{"model": "segmentation model", "horizontal_flip": true, "num_classes": 5, "optimizer": "soap", "lr": 0.0015, "merge_dims": false, "one_sided": false, "final_lr_fraction": 0.1, "weight_decay": 0.0}
Rows from block 4, named by matrix and row number. Each number is 128 + 24 x the weight over its row's rms, rounded and kept within 0 to 255. All counts start at 0. Numbers have three digits each. After the name is the row's rms in percent of the matrix's.
# short1: shortcut pointwise conv (model.blocks.4.short.1.weight, 384x256x1x1), inputs 128-255
short1.3 103:135145134098095127133143119117119103136201142157154161142148123154100121124119116091137101134116130113128154150178151176125135139114153118125125149101138124108122112132089093102151139120110128106110139134128101154147103106125076137068131130113160135099170140090186138120136134135117145156154125104138110152147111095171131136152143116161113114156151123144187122123115195140158137112108
short1.4 091:138150132150098117167127127110132070121072113164146150151101114134109109129143130120117111148119150104125106112171110102101117116097093156164130147139142134125091117121145139104107116130177095113125144149107134118116122110160113115124132132113124131122128143152125136133162147158156126095096126147078163105091101146126124168105085084129137128141138103132100152133112114098159118113141
short1.5 105:117215121118113133153114101161191167141133096110154121128154168110127130150123130154107158101129173093122142112138140094159130131115094144155151119097138124145169090131154076130097122147094113129108125121143138134103119123123134089121138144101124142115126138155152148101158116127157162141168115131124124150120070154139094112085111060125143128110104143090130115153175116128124169106115
short1.6 091:141093154112126141123154136097107118132139116148149136105112143116093128099110193109104177155149152123122109126126150099118085109109124062086141133108137116128148145149088158136141144138131138118099114134096101137137111107167167139179121124131164146068117124163136160126191119111090141145147097122110124152132149122123165136109097120161184109151114123155119140106141106119165126122132
short1.7 101:139101152134109151127126146125114139120145173176156112128119146142118114135095125115193101123139108128107126155115129127109104125170150104141096102139133091099119117121130128109132135134135119097140155145151121100145121111115090095117117155161128159136151170102138118092125099167096089147099145164136119084114121156142092167110071105104159095062081159095135104118155143117138151092124
short1.8 091:131125084162083138103137125162098155156109156125083089098090148093121132137131090106120120125146175140100093130122109135118131134135089149165142089204111115129158132126133145151108130064146147138120105082146125133140126145155127113117115097119120136121124100138105111106087148154088126160123127105130127131101115131161130152104085154100086096094134101112115113118125113131085113139096
short1.9 090:133112124130095116117105156150111129151106122125100098144151079110174128142127098159098161110128136129114162135130118117166164150133140143087139117126135136141171098112151146136125129106157123162130110131188109117132099135144174134125128135122106134105104098112110155110105098112128143160109175108095087164096161116124127102119092119133138087137102141157154150095121132077134147113081
short1.10 094:096139121142126130134140083096171105112097156154152101113145127115117145128118077121114080115154176111159133142120140075105127072154138174142113124091124123134152103125140111164083110105112111156080109122164148101142105171102137114084112158111135136105139124181088119101138136067129128138132143102133125118125081151108138131140128075110167144081124125126140142157101105178098108188163
short1.11 097:170127107102150115131111099115120152133115114105130131114154119125147170119144147136160154117167124166148148120143091114167144067098148132109142116136112153158107085163097077150053113098118146138129119128137108098127123126108173130150096149160138126113127140127144108124126160124122102133118114114149132127137112148132121135160115095149154107141153094159129106123163118163134128134135
short1.12 101:076134119106173102163161131148118116096084138141114116123105133154111136112155138109109098125130076136171098168145118102110146154161136131113094132165097163118137113112109155127161145092145099108095128147131118107176142131116116145170172117116097135153072147129122113124096150146144128131103129165161110102150099121124134148107121168094144125097108120109105142124150114122106133136102
short1.13 101:141093128119087097159130141105149146128092124078120136115140103109164134114134150137146120108115114119124132161153116133157118145129116132088121123145142142130108131099116135094090114166139135117105113135167081131166130120164134090130107107125131108098128126160132118102102145096117085153135113118087137161141135080132125109092122148114143169088171129146128128115097140125146111121092
short1.14 099:153092169122111128149112163120152087153111168125086143149150106144083123109133149169133113111140123102112117152112146158178164146133128149106165138098163171119137189112131136149117106128121158139123103140165125133127115150129156086117126137150120155127133111124079137088146135113109140179145134134134108106169168133133123172129099125169144113173162076146133124089138110154158144091115
short1.15 102:171133119111141151094095100111112160119109095130107103106138112104142148124125106144117136122146146138138088167180114106116120100118126168203112119149122104119115115090101159156094141135159120169138130141125098107131113060151183107141126125136113113115108133120135126128132129095105153118116144111100121123104162139117157109134091097156111102143106129138134112103140157131091068153098
short1.16 099:123132117166103099145173117134114148134128156158098097135094091126094152102174121117134122126096150135102090114100106119183126138122113118126106138105154150117087132141180154128133119121142126116133141097156157149148074143150150121145091095124114132121101138142130125175159100109155169088145104130131107173139119123079075170077112153124124072163103116090093145072156106124150106144102
short1.17 092:072123149083139094141145120124103134114109139165078132159101150151124114110117146106122138126156133111052141063136110134168136124105124108135135133152137118111107150143093163128147091147103126086112123113139130127169100104099142122097151117113096123133131101149158061111139065101153123135159133128127139107117099123151126137145129132097110116169110154122149150126097138155110130119094
short1.18 095:135122106150118134144133076136126119117084145079149061157127116107118114149131119124122099148137104107131077116122111097137138100112141138095149131108121160134163138075119147083119138150109097146109103145174081160149126091143129121145153117099074131152121154149121114115143099134153135131128140114118161109071130118103130110099172123090083134133096148096118122105119112113134114137124
short1.19 093:160163117146085128141103147138108168161143118110143103143056113098118099141109138154123107107117177135095128115126131125110152082099110156124108147113144110135117087129159164144168124111094153139086171131139126124142150134091130119066157126088138129112126127132113133119133081109166110129127102156131128092108146117131105131137154172147122134097096099134138141146135121098083164153134
short1.20 103:101132116105159060158129118116112122132105101162136179145078136141141109122119127163172169104183160151125141108106125107122121143140105098148118101192119115103123099096187121106117094139140126104101146162147128115128094113135108089117120087152126074123110156136091157091141124140084143134173134142119135140103133126093182093126088155126119149131113083134117110131120108101101148109140
short1.21 106:135135137114100101135135076146129099109126098151104080166134139150170172148125109122096138074116118147131133138139151131178183118109105127126142096114107129127133175131139090084113126101113122117128132133125108125095099121145164096131127101130134068074125118104085145146142132173107146171159122128118140152179138093107135107125161091164135139168090155173099132130131061107167089182146
short1.22 108:127152120109157153113124160115167133095125136109105155160083113092139139123136130136104081147133155106129171098119145139118124164122139093100085109141135131117179123190127186110140127131105103116147127136099062148153110142113137108157142124110136131113136102137177143108180140140152108123146118125146122187161151112171142111163110110107144122129143141124138080105136121121154112154102
short1.23 105:124101109056094091155155134158135113092106094156141126102131110149107127133133099152109136161142145117158089163110117073108088124077118137106097147142104129133122134139149145092121160147108134108123158134158118110093152133108135121122159155162135159091128132129094092153131128069128140169106094119136131129131121134139111100150132158162107143134171117104196115122125172124125079117135
short1.24 093:094117146127103112097163116121140140109129121146096135130132119115164117158126126155091146120208141140131120139137129120105082113132112159115136116122126152109127127141119127148111177120145123113121128121134075120101102124107155144122143147084136120119153172154129118137131152105150183110120133157093105121120114101139140119069110103107139145125103151112104132146143129114096071144134
short1.25 101:120083112122129151163132134149097134088085128104156161110149121157099130118165165083152141140111146162126132131104130124190120128144125150123130100119143111154127140127123149114135163096130083158144111167111117102174139117115129118115097132118119138149174135064144095120116103151132124133164124107119099136161139092123123135145184134161121133120138141084142130163165124144108105165137
short1.26 097:153141160121123155144166147125116125096151132078135140195132169128157148126126081129109128085119136123110118164135138170113095130101155128064107096122152120117147071156114088151101133149108121121130114117135180121127139114133182144143078134111109145176113142124117160113126131126138149092081145158116136101153137135120130118129106080138145130104104145129130140135096140109165158107120
short1.27 106:163107109064166124126140151133096132167089128131138104140106113107141107123110072113157109100152106176151145149137124115120091107114109101104088174122142130069100121091110087165116155114152137153097109108126105130150149070099108116099131135129104138180079093126131152129130128088181151171157112131117125110100162155138142136126088098136113167131137133095114128112090137154125157130102
short1.28 099:113131181118120112099104100165091147149120125102118136123140111105100133129107161124166129091095104132151055122098109150116126103123084095127110141150111128112142126115141114108120097098113135150104110144113168068139134130127122163136131133123141157158124134130176109081111121155156091163130121163132164090103106143111134147089102156105097126144151139150137106076124122118116125092116
short1.29 122:117126155103155161145108141096148120120093127122168131101150142138138115106112093147105151157117137099145120092148120084102126146133113078118104092090118124136101104186138163148128143127161111100141164108133134136120110159105103103097091131156112157124107097125157090130165104137127146107080130136128158153107166090120129128152107133112126096125145159148153134110112118113111098149095
short1.30 103:125100126173128133156149120137095134109135107150124133137158133100109144119142086098129093133145101143114151115126101163101136116128119099156146111140106083139131095116137136091109150162116112152106127093160110128141137136136105097115089116142137165125103124134120116146151177083109111197090079101126110165100152149113157155083108153132114155084171071094108145119142107165138146120133
short1.31 103:157118134113124116144084106142094127123136139132097169120106119105117123118136100124144139175121139134121139163122134111143135146133130153105150117098117117143146147097096111115107132100168131092100144147181114112109160110135112055162085114092119107139094198134109124126112080113143164133127151112135134160165099159129178100134157111134139122134141118154148111135188119135107164145111
short1.32 095:117118106118162092133132080150115110108107149104097110134115158147130144140148119111170167120171146122141124126103110114129132131162153158061120121128166141068144087121081097110131100153139126125107088091122122143084105127098134133137120156130126101128142122168098151092126105118158106093125157146118094109087181113134148101154131173082157123134114137105136111163151143142138103118134
short1.33 096:117121098103078100153106152122126078185118119120127135076116166163126136143123110076150127121136148180142139153147097126170086113111107147118120113129074108104070105115151099139133125131169124128164142124127143100047127099127080114106163132130132140138116119140139159128106107148136158139147136118135103126138130136150165131143125132102138140110132130120119099135120123120081105133098
short1.34 094:173186167126115138145087135143190140132101091132174122100112170141104146122114115098135142121082133154142131128139140111126158165163105101093175114189109145117125126103095139132107089142095128112139148095132127125165166135095127119128159119131124113135128102140122110212132096128142155134145121137127129089095130143148118103176121177149119145148127139131130129164079111090163170119143
short1.35 092:122150104177075124157133133127184129124132132120147177156153180124113068106137132132102105124147146104076128153093108116166126114103123124155181148117135117066087119138116164160113123126123137121154151123139102130170102144152118160094124147137093129114108103098141135142133109112074111105118134130090125112141128141160105103163134135121107112154108148142135116108093109074096118151143
short1.36 107:149093120141099139125158106091132106159133105182131134064124182161118126129127133108123079111080123089104116143137124099121151099145142127134132118151122126184115158129133159132099165120170107125100095134121128128143130091095125132155127078150143136115108139118180125141126127106106108143092110140108099094100137120097137146125138140120135122150155126161130135132137139166059092133147
short1.37 102:101157127196128137117140129133160123138155116150136123125146133103125115148139118138156064168094166120112112138138153085118129156149139126131161145173107110149133071176103131144099165108127160163108114128096120141155140139187138146112164125128154100170142137113102117145141130081128147113140132115099104132147119123136101097191132152126097172093121119119133121122091107094111138169113
short1.38 095:129144098085112145144116146091135104144111109126116102155160100112100084122133150126077106082113180095130162109163073118110114147123150106099130152106116100145115107134136105118103109087174114123151155145124086096120112135171086117099137086141106143165090126151155156089132106155100115129109168133121135128132131101155115146117130092139123083105164143109106096121117143108149129127122
short1.39 102:127148114092088098148148151099139178140080099144136146132127129130126097125098107136175089095115153161129126099147125158192128138083085129125122089096129151101115139132125154156160163100127103170114123121115135114119062154124121136114093129097067088148125126152118093128161115071122170097111123120112106165146132124125141142156130132128103097131142129167149128137140152129101123120127
short1.40 092:165128092112101123163100130155163112108109111094112117133149142107128114114130122104139061095172136085103133109097104130109086083139165132143092138128122155125163144127117090149145103133141131132090124106118114106123136094130108120103103120139140137107156143136095161153157158131104132170152152121112118057119104136120131107149097128126137117129074136115132129129143139132161131122103
short1.41 095:104098117119137080138136107133152095118161132184152146136152126105105163139089151117109125107114127111097127160150069098161137106160171110150137125144124151130135123120100145139114126130127167154135140153118147125148155089146145136127124134140128145123152085098145159146105172107081154186117131114108096144116130104139128118168123112192172139154173075102147094146097146154157116162109
short1.42 108:095101128116120102094115143123101103117107115115117129113136157110098153132183127119147151169175151085154129118133126118160162120107131101142114146111139118141158137149085147133101089118127155155094104117098138156124096145123081167098089141123124169070173144129125163097162153112077146133170144143102099104103078147113138100114125102126130142063099090150146100125113119110134107129123
short1.43 099:131150120164115151132138150131129089113150136142139103143127146166109106134149181131100141084166119120154155147166147153114145165114131110093137062171091154142138105112129142150144107109110126121165109100126144168136114109115127121149169150128129126134132129124112111089139100104128103142125120118152100159111087099145058133115143158126119107107138128116152078151126128128082149109079
short1.44 096:155123129145148141082110130191085114078170147110128107146105110129148107151108112128158127107167147131125108141178118124130126148126097157141133116141122140109117117120148107127123149126128142111099093126114168139139123120099131101158132099132122155134132071147085153073115108121125174127164121118120114133148126095140113117108127114133076155079155155161192114157110181159112115154088
short1.45 105:134141162140113129136130142095117154116146124128104173125114138156121162130114107121108182136135140087109133121110117165149131114169204089119126099141139126154110143168145105112079148146115111131127117119135101127116162136118145109079128110140123152146107145150149171102075134123120112102138137117089114089123150093130113145146170145128102139141152100142105096123059133090124162145153
short1.46 101:098170147109133132162108159118148114119154133147111138160120141156091111110172131118115159108135142113104093097119104079129140114138122137100172091144128108119125164104137126165106183106148125093183141107142138122116149181123133145153142132125116156164079058128091118148141146116120130155138171074115121133174124138149148136104120095103133145107133110151143097104152070149130096138155
short1.47 099:143118154133138114143165157129094084118090159133174124148148143149131112097092127094084083081120199124126160139187102122102125116171120136153121117089118091129123153150124120121131148133137121135145135144088145167112135136155144099155118114144134124094150175131138071142116159150109095147163088120138137121116140127098107114155122112110120097118129136178173119126169116103115106051126
short1.48 099:095129106103089126148120177175148100086115124122136104138137074097112102135112134121131143116112100108109162121149104159191121137140180106124137097127125150115098138140118142134109101136127144116132139106097139103144119117129169169156124129126133165101105114121167140128133129123080144124145088140096087129118170141093074160124144125136132134101118130179105156098092132096078121116127
short1.49 103:153111104100086128108120104174154112133130103145160106175134113130117125165128109128112082089131140167122115189131149129117110119116113092118111184134122119136175134128124109162145068124101096125116137126124119122139153133131165137091150139094131138125127151169121128089140157141089109137120088131131095081117105133157146094111096152143151124135138117097097141105177124134135103175115
short1.50 111:082164102116133129140132115138103113050144131154140130140107093116106129098107107126137086129118109127128097140132158121078139137117087082139155151134119150088110157114125132092148138105157130146101204154140153168110159103117110102119110177137118119106128097105124143131155137094152102153111083148148161146089090132139123098139111168151136109121160140139140177138130148108072156113122
short1.51 104:109118161177134137117141141141104126124158131141117083092161124125157173124098097138122138155149121151111144103158132138125109086130158140080147124148113147127122125174106086128117100102120170124119116114114075127130165110162114150169134098139121155115073134125087146156097127134137130100105174090139080135134135165127123153137123114154124114192142124101121175124125119159081130132081
short1.52 098:120106104165104117139109141095125121115139108035136126147094117150061114108084085140118075071082094126090088106169117129153140101161124115128118092128129142127079097159123106147119111126121109112156147134157122152134112130123089124150167141116167140143102114148081140089125068144084109133120108141138149146135116158139131165121127116121179164133184149111116149101094136137148142125120